Weights of a small autoregressive pixel model: 8.3 epochs.
Rows from block 2 of a small autoregressive pixel model, named by matrix and row number. Rows with one number belong to one neuron. Each number is 50 + 12 x the weight over its row's rms, rounded and kept within 0 to 99. All counts start at 0.
After each neuron's rows are labels from the 100 images, of 14976, where the neuron reaches its highest value: "strongest on" is what is common among them. Only what is clearly more common there than usual is listed. The data: close-ups of made-up surfaces with and without defects.
# fc1: MLP up (model.blocks.2.mlp.fc1.weight, 1024x256), inputs 0-85
# fc2: MLP down (model.blocks.2.mlp.fc2.weight, 256x1024, transposed), outputs 0-85

fc1.701:36 41 64 46 46 45 55 43 48 50 48 52 44 42 55 47 55 41 71 37 44 38 43 29 30 58 39 78 86 49 39 41 48 66 44 45 40 39 42 38 50 54 53 52 30 66 63 69 39 77 56 47 45 39 52 64 59 35 20 62 43 35 55 41 55 43 59 61 40 24 37 55 42 70 38 40 48 48 49 44 51 44 59 38 65 46
fc2.701:34 46 43 56 35 55 37 51 59 68 67 48 67 44 64 38 71 49 36 55 42 44 48 50 54 59 71 45 76 60 70 38 51 53 49 34 57 53 40 73 61 34 55 37 29 69 46 66 39 51 44 56 50 47 62 49 51 62 29 51 42 44 72 47 44 21 42 66 61 70 42 57 51 64 63 45 39 41 49 48 46 45 44 43 58 37
strongest on: brushed metal

fc1.101:27 54 39 52 44 34 34 66 23 42 43 45 49 45 44 48 57 37 63 47 46 54 45 78 41 45 32 57 67 62 53 38 37 78 57 62 44 36 39 49 59 71 39 52 43 44 52 33 55 60 47 27 62 62 46 54 56 56 51 44 56 62 56 52 65 66 77 39 52 47 57 44 61 61 57 55 32 56 40 40 44 61 75 36 62 59
fc2.101:54 55 37 37 52 52 41 54 43 25 75 44 41 59 55 26 56 43 60 64 38 42 63 46 41 39 41 35 38 44 51 37 47 44 59 34 49 42 46 59 50 59 50 53 49 59 66 30 57 44 59 48 55 20 59 64 52 64 54 39 43 67 51 64 41 59 53 39 43 76 79 38 30 61 53 38 56 49 35 54 38 42 62 91 45 41
strongest on: stain; brushed metal

fc1.183:41 59 43 47 49 42 46 48 53 42 32 36 67 73 52 50 59 58 54 59 87 47 53 31 25 52 53 27 53 54 57 55 52 63 49 55 33 44 55 63 50 62 53 67 41 44 49 52 37 54 35 47 38 42 42 42 44 42 50 44 39 30 59 60 47 53 52 49 39 73 82 67 46 45 59 41 33 61 26 39 39 74 64 37 34 69
fc2.183:42 65 33 43 46 59 43 35 49 57 66 53 33 49 57 43 54 64 36 28 55 53 63 54 34 76 61 61 52 40 46 66 52 40 40 54 62 47 38 64 26 48 41 42 33 73 52 52 59 49 27 39 46 37 51 51 50 43 49 50 56 48 42 61 74 47 23 47 48 52 33 51 43 55 54 57 43 34 41 39 52 56 25 44 53 63
strongest on: stain; woven cloth; wood

fc1.641:50 58 39 66 89 66 59 49 50 41 56 29 45 55 35 48 45 41 55 62 45 59 48 50 69 45 59 25 56 41 53 38 55 59 43 46 48 36 50 30 40 56 43 59 33 45 41 36 44 60 37 57 40 71 51 34 45 34 57 27 49 32 31 35 47 50 33 41 27 28 54 53 64 63 58 63 31 47 54 45 42 62 54 41 56 53
fc2.641:49 61 48 19 43 42 58 45 47 59 39 60 54 62 61 69 59 49 34 67 57 79 67 84 55 34 47 71 46 49 51 75 42 63 50 55 51 53 53 60 39 50 42 43 46 46 52 30 36 62 44 34 62 33 45 54 68 42 51 37 53 42 48 61 58 51 50 52 56 35 49 57 38 58 45 75 50 41 42 40 56 46 59 48 39 45
strongest on: wire mesh; tiles

fc1.222:20 40 25 50 62 58 53 39 63 29 41 43 50 44 60 53 46 46 46 66 54 57 42 48 40 56 42 50 62 41 39 51 37 32 68 69 47 41 33 58 53 52 38 39 49 62 61 37 46 37 26 53 43 55 32 69 66 50 54 34 54 56 42 55 50 76 52 58 39 63 55 54 48 59 88 47 38 46 57 44 37 45 60 55 55 52
fc2.222:44 39 53 52 45 36 58 43 70 63 47 51 38 53 60 46 26 41 66 39 56 37 60 59 48 42 33 55 40 52 49 49 43 28 41 36 73 41 54 49 51 48 47 53 50 32 32 54 58 46 49 40 35 73 49 60 48 44 63 61 64 52 54 40 52 66 45 66 38 33 43 63 71 60 63 43 56 63 26 43 48 34 53 46 40 36
strongest on: stone

fc1.148:52 54 38 70 49 47 52 56 52 49 46 46 49 58 52 38 46 41 45 54 74 56 71 71 21 49 63 81 54 24 42 55 44 49 30 47 52 27 35 65 54 42 54 34 63 51 57 52 60 59 39 45 45 41 41 69 68 60 45 46 69 57 56 24 73 57 36 51 31 53 46 47 45 48 48 81 44 50 66 42 49 34 59 52 51 57
fc2.148:41 39 53 63 44 55 50 54 30 47 58 53 64 55 30 58 40 65 53 23 30 36 47 48 42 59 55 46 51 35 40 72 48 50 35 65 56 45 39 51 51 59 45 39 59 37 43 61 47 60 48 30 30 66 42 41 59 42 54 40 67 57 60 27 74 50 65 59 21 65 51 64 67 62 39 66 66 56 32 36 48 41 21 68 58 33
strongest on: stone

fc1.480:33 52 46 47 60 70 53 38 62 34 43 58 49 56 54 38 52 51 51 42 57 66 44 77 56 50 48 35 69 57 36 37 48 53 67 64 50 41 53 51 64 54 49 62 53 51 56 38 39 62 46 52 46 57 50 69 34 55 52 43 30 11 53 60 55 52 51 37 40 34 75 47 59 52 51 52 42 53 40 44 35 57 55 39 56 78
fc2.480:40 62 43 57 65 53 62 66 42 34 47 45 44 66 70 36 60 40 42 55 66 54 74 74 57 30 38 62 51 40 58 37 47 58 59 44 59 44 49 43 45 72 52 39 58 45 41 36 41 40 31 38 83 30 37 58 60 71 60 53 49 29 63 48 56 48 58 42 58 41 66 46 33 57 47 56 39 49 34 55 43 65 62 47 47 56
strongest on: stain; wood

fc1.96:53 83 54 34 39 51 57 26 45 19 33 43 71 59 35 47 63 43 70 38 58 63 59 52 54 59 55 50 45 62 45 54 55 41 41 64 72 65 54 86 47 59 47 71 38 60 62 44 51 56 16 40 49 44 37 62 53 58 36 57 54 43 61 62 45 41 51 50 44 63 55 51 54 57 46 71 50 38 23 38 54 48 54 56 60 48
fc2.96:65 48 62 46 67 66 66 44 58 73 58 56 34 50 54 43 41 70 53 44 57 38 42 25 60 60 49 49 40 56 35 41 48 45 44 39 46 39 53 12 44 44 49 57 53 68 51 69 56 47 43 60 61 61 51 52 55 59 69 48 67 42 22 50 35 49 32 41 62 49 44 43 64 58 32 50 64 60 83 63 50 56 38 38 34 40
strongest on: stain; wood; specks

fc1.34:33 45 46 34 47 44 64 41 46 30 31 43 55 70 44 50 57 49 55 57 71 64 71 64 28 34 53 43 71 31 44 62 41 54 61 66 53 49 55 59 39 48 67 52 48 37 51 28 34 61 32 66 63 44 42 50 49 41 36 52 41 27 30 28 50 61 31 46 46 55 51 49 47 50 54 58 47 53 55 31 33 69 57 38 54 54
fc2.34:56 52 41 43 44 43 39 57 38 52 63 56 44 49 79 54 40 64 54 57 55 46 54 26 52 61 66 46 51 33 50 49 49 65 54 34 51 58 37 54 32 44 60 51 27 47 48 79 39 32 69 34 47 50 42 42 46 40 59 48 60 41 44 40 63 32 32 66 50 45 55 77 48 45 57 42 57 44 55 53 58 67 26 61 30 53
strongest on: stain; woven cloth

fc1.334:41 51 29 57 58 41 70 70 56 44 38 20 63 53 50 38 47 22 70 72 59 53 40 56 63 49 60 26 73 50 48 49 47 58 32 60 52 31 40 58 52 38 38 61 46 40 43 52 41 60 50 44 59 27 35 60 46 62 46 41 38 49 66 49 40 42 58 50 38 61 63 56 28 45 64 43 43 50 44 38 54 53 63 52 71 67
fc2.334:59 55 90 31 54 67 43 63 46 52 66 65 25 60 53 50 35 72 47 52 50 65 51 62 42 30 40 69 41 40 34 29 46 51 33 61 51 54 59 30 63 56 52 57 39 52 75 56 66 51 52 39 52 35 55 51 52 69 47 58 33 53 70 47 54 56 42 33 53 55 35 41 37 49 46 63 63 66 24 71 57 53 50 38 53 27
strongest on: brushed metal; hole

fc1.166:54 50 48 54 57 40 56 58 28 26 51 55 34 58 35 61 56 45 60 56 60 52 57 39 36 60 66 67 59 26 52 56 39 55 50 56 50 42 35 41 59 59 52 67 47 38 35 29 50 53 56 31 34 43 46 53 57 59 47 31 49 51 41 49 55 65 38 47 45 30 60 64 76 54 36 60 42 61 44 54 40 53 72 55 40 42
fc2.166:59 65 69 73 57 37 52 49 52 53 70 40 42 50 55 36 51 49 48 45 23 36 45 35 58 65 74 51 17 56 71 56 65 42 27 22 46 49 34 43 38 59 58 40 59 57 44 45 63 65 57 24 52 49 48 53 52 66 58 49 52 21 36 58 43 17 46 37 53 58 49 45 65 46 52 54 48 60 35 62 53 46 31 78 43 66
strongest on: wire mesh

fc1.759:47 46 57 27 70 42 74 35 62 52 49 59 60 55 47 34 48 50 57 41 34 58 67 49 45 54 66 46 44 37 44 40 37 51 45 50 33 51 41 66 41 73 51 49 65 40 37 33 36 73 73 62 49 50 55 39 53 36 48 61 46 60 59 35 44 64 31 50 33 50 34 47 43 32 45 38 40 57 63 42 36 62 54 56 65 44
fc2.759:50 64 50 35 52 48 33 38 46 45 38 49 66 49 48 55 70 38 45 75 59 44 67 70 43 61 43 69 58 44 47 55 41 60 50 71 54 64 74 48 63 36 42 57 54 49 35 45 49 52 27 78 78 43 73 38 45 52 30 45 51 42 53 48 40 50 63 55 44 45 55 46 53 66 30 66 32 73 42 37 40 54 67 22 49 32
strongest on: wire mesh; stain

fc1.569:40 51 43 68 53 53 49 52 66 28 37 55 21 51 70 55 50 25 41 54 63 63 55 65 48 41 56 39 52 50 38 28 54 54 54 53 50 41 45 75 38 60 49 52 53 61 56 56 66 36 43 58 51 37 28 80 39 49 35 48 50 52 62 46 63 36 50 47 47 47 83 56 74 47 43 57 53 33 50 54 60 52 56 61 39 80
fc2.569:58 61 36 55 57 42 40 45 56 53 62 43 40 58 39 55 52 60 52 32 69 58 46 69 38 57 45 57 55 47 59 34 36 55 45 59 67 70 59 41 46 60 54 60 43 48 46 34 52 66 59 46 61 52 47 39 42 22 53 61 59 62 74 59 64 39 49 52 39 53 26 45 46 32 70 39 60 38 63 62 53 29 47 58 32 42
strongest on: stone

fc1.700:32 55 29 44 62 44 46 74 49 57 40 39 24 41 40 64 42 25 71 55 51 46 43 66 53 34 53 74 61 37 36 42 43 59 58 58 62 50 50 62 71 37 29 60 45 66 55 25 39 49 33 45 65 37 53 46 55 61 62 38 18 47 61 41 64 51 70 69 37 47 64 24 52 43 50 40 44 41 61 49 52 58 46 15 63 57
fc2.700:71 59 60 44 52 50 62 48 54 55 57 36 50 59 50 35 61 60 65 37 61 39 35 68 51 53 45 35 49 63 68 45 74 75 53 45 50 55 80 44 73 58 53 50 56 54 54 46 62 49 49 77 58 40 39 54 37 46 54 49 65 68 68 42 32 62 58 50 44 68 45 45 35 49 61 61 52 44 55 47 65 42 56 44 56 29
strongest on: stain; brushed metal; stone

fc1.163:57 76 44 75 46 60 27 17 69 47 37 45 68 57 46 50 45 49 40 53 38 49 43 68 45 47 46 63 52 40 46 29 33 46 43 41 77 46 60 54 57 58 26 68 39 67 56 40 57 33 64 51 48 59 27 42 56 44 30 61 46 47 57 59 44 28 39 38 48 47 50 48 34 30 60 59 42 38 25 24 63 54 58 53 49 50
fc2.163:56 56 33 47 63 35 45 44 42 53 51 43 46 36 47 45 38 28 56 57 44 37 23 36 44 58 43 33 43 60 43 40 42 64 46 42 52 37 39 41 75 45 37 64 44 56 61 74 67 48 43 71 35 74 30 35 63 59 44 68 20 58 63 50 33 47 48 39 54 63 68 56 66 46 47 33 46 40 64 32 50 42 57 68 31 55
strongest on: stain; stone; woven cloth

fc1.271:40 55 35 38 57 60 47 64 45 33 64 52 68 42 61 48 62 28 61 57 68 67 54 42 68 57 38 48 50 51 36 42 53 60 44 57 43 24 41 57 42 57 59 78 48 51 38 32 66 50 26 48 50 63 48 53 56 52 75 45 65 45 39 61 54 65 41 50 55 58 45 59 53 55 71 53 48 55 53 41 39 48 67 40 43 26
fc2.271:41 41 61 28 45 68 41 62 60 67 66 57 45 66 68 49 47 87 36 48 34 60 38 60 49 75 57 53 62 68 53 45 42 57 46 44 47 54 44 29 32 51 44 61 41 41 62 49 54 45 42 67 42 54 56 29 38 35 67 76 58 35 35 53 41 52 21 44 44 66 59 58 67 50 47 67 48 54 73 46 71 41 62 36 37 16
strongest on: stone

fc1.292:48 71 41 44 81 35 35 37 36 52 53 41 52 39 60 30 53 24 41 66 73 55 58 58 31 42 33 64 61 21 29 58 43 44 63 74 29 34 60 54 44 29 62 47 43 50 52 57 49 46 51 62 45 45 51 67 41 59 49 48 53 60 52 25 69 58 47 51 38 39 48 61 37 58 57 60 37 68 59 41 56 42 58 46 65 59
fc2.292:45 39 49 62 36 40 55 64 39 66 54 45 48 38 48 71 52 48 52 46 22 35 46 46 40 56 57 64 43 41 71 50 62 58 55 34 68 48 50 51 45 72 55 32 48 56 58 62 46 42 44 42 41 59 36 42 42 48 47 44 70 63 39 29 49 42 57 71 50 67 60 61 52 49 67 49 46 54 54 60 34 44 26 54 55 65
strongest on: stone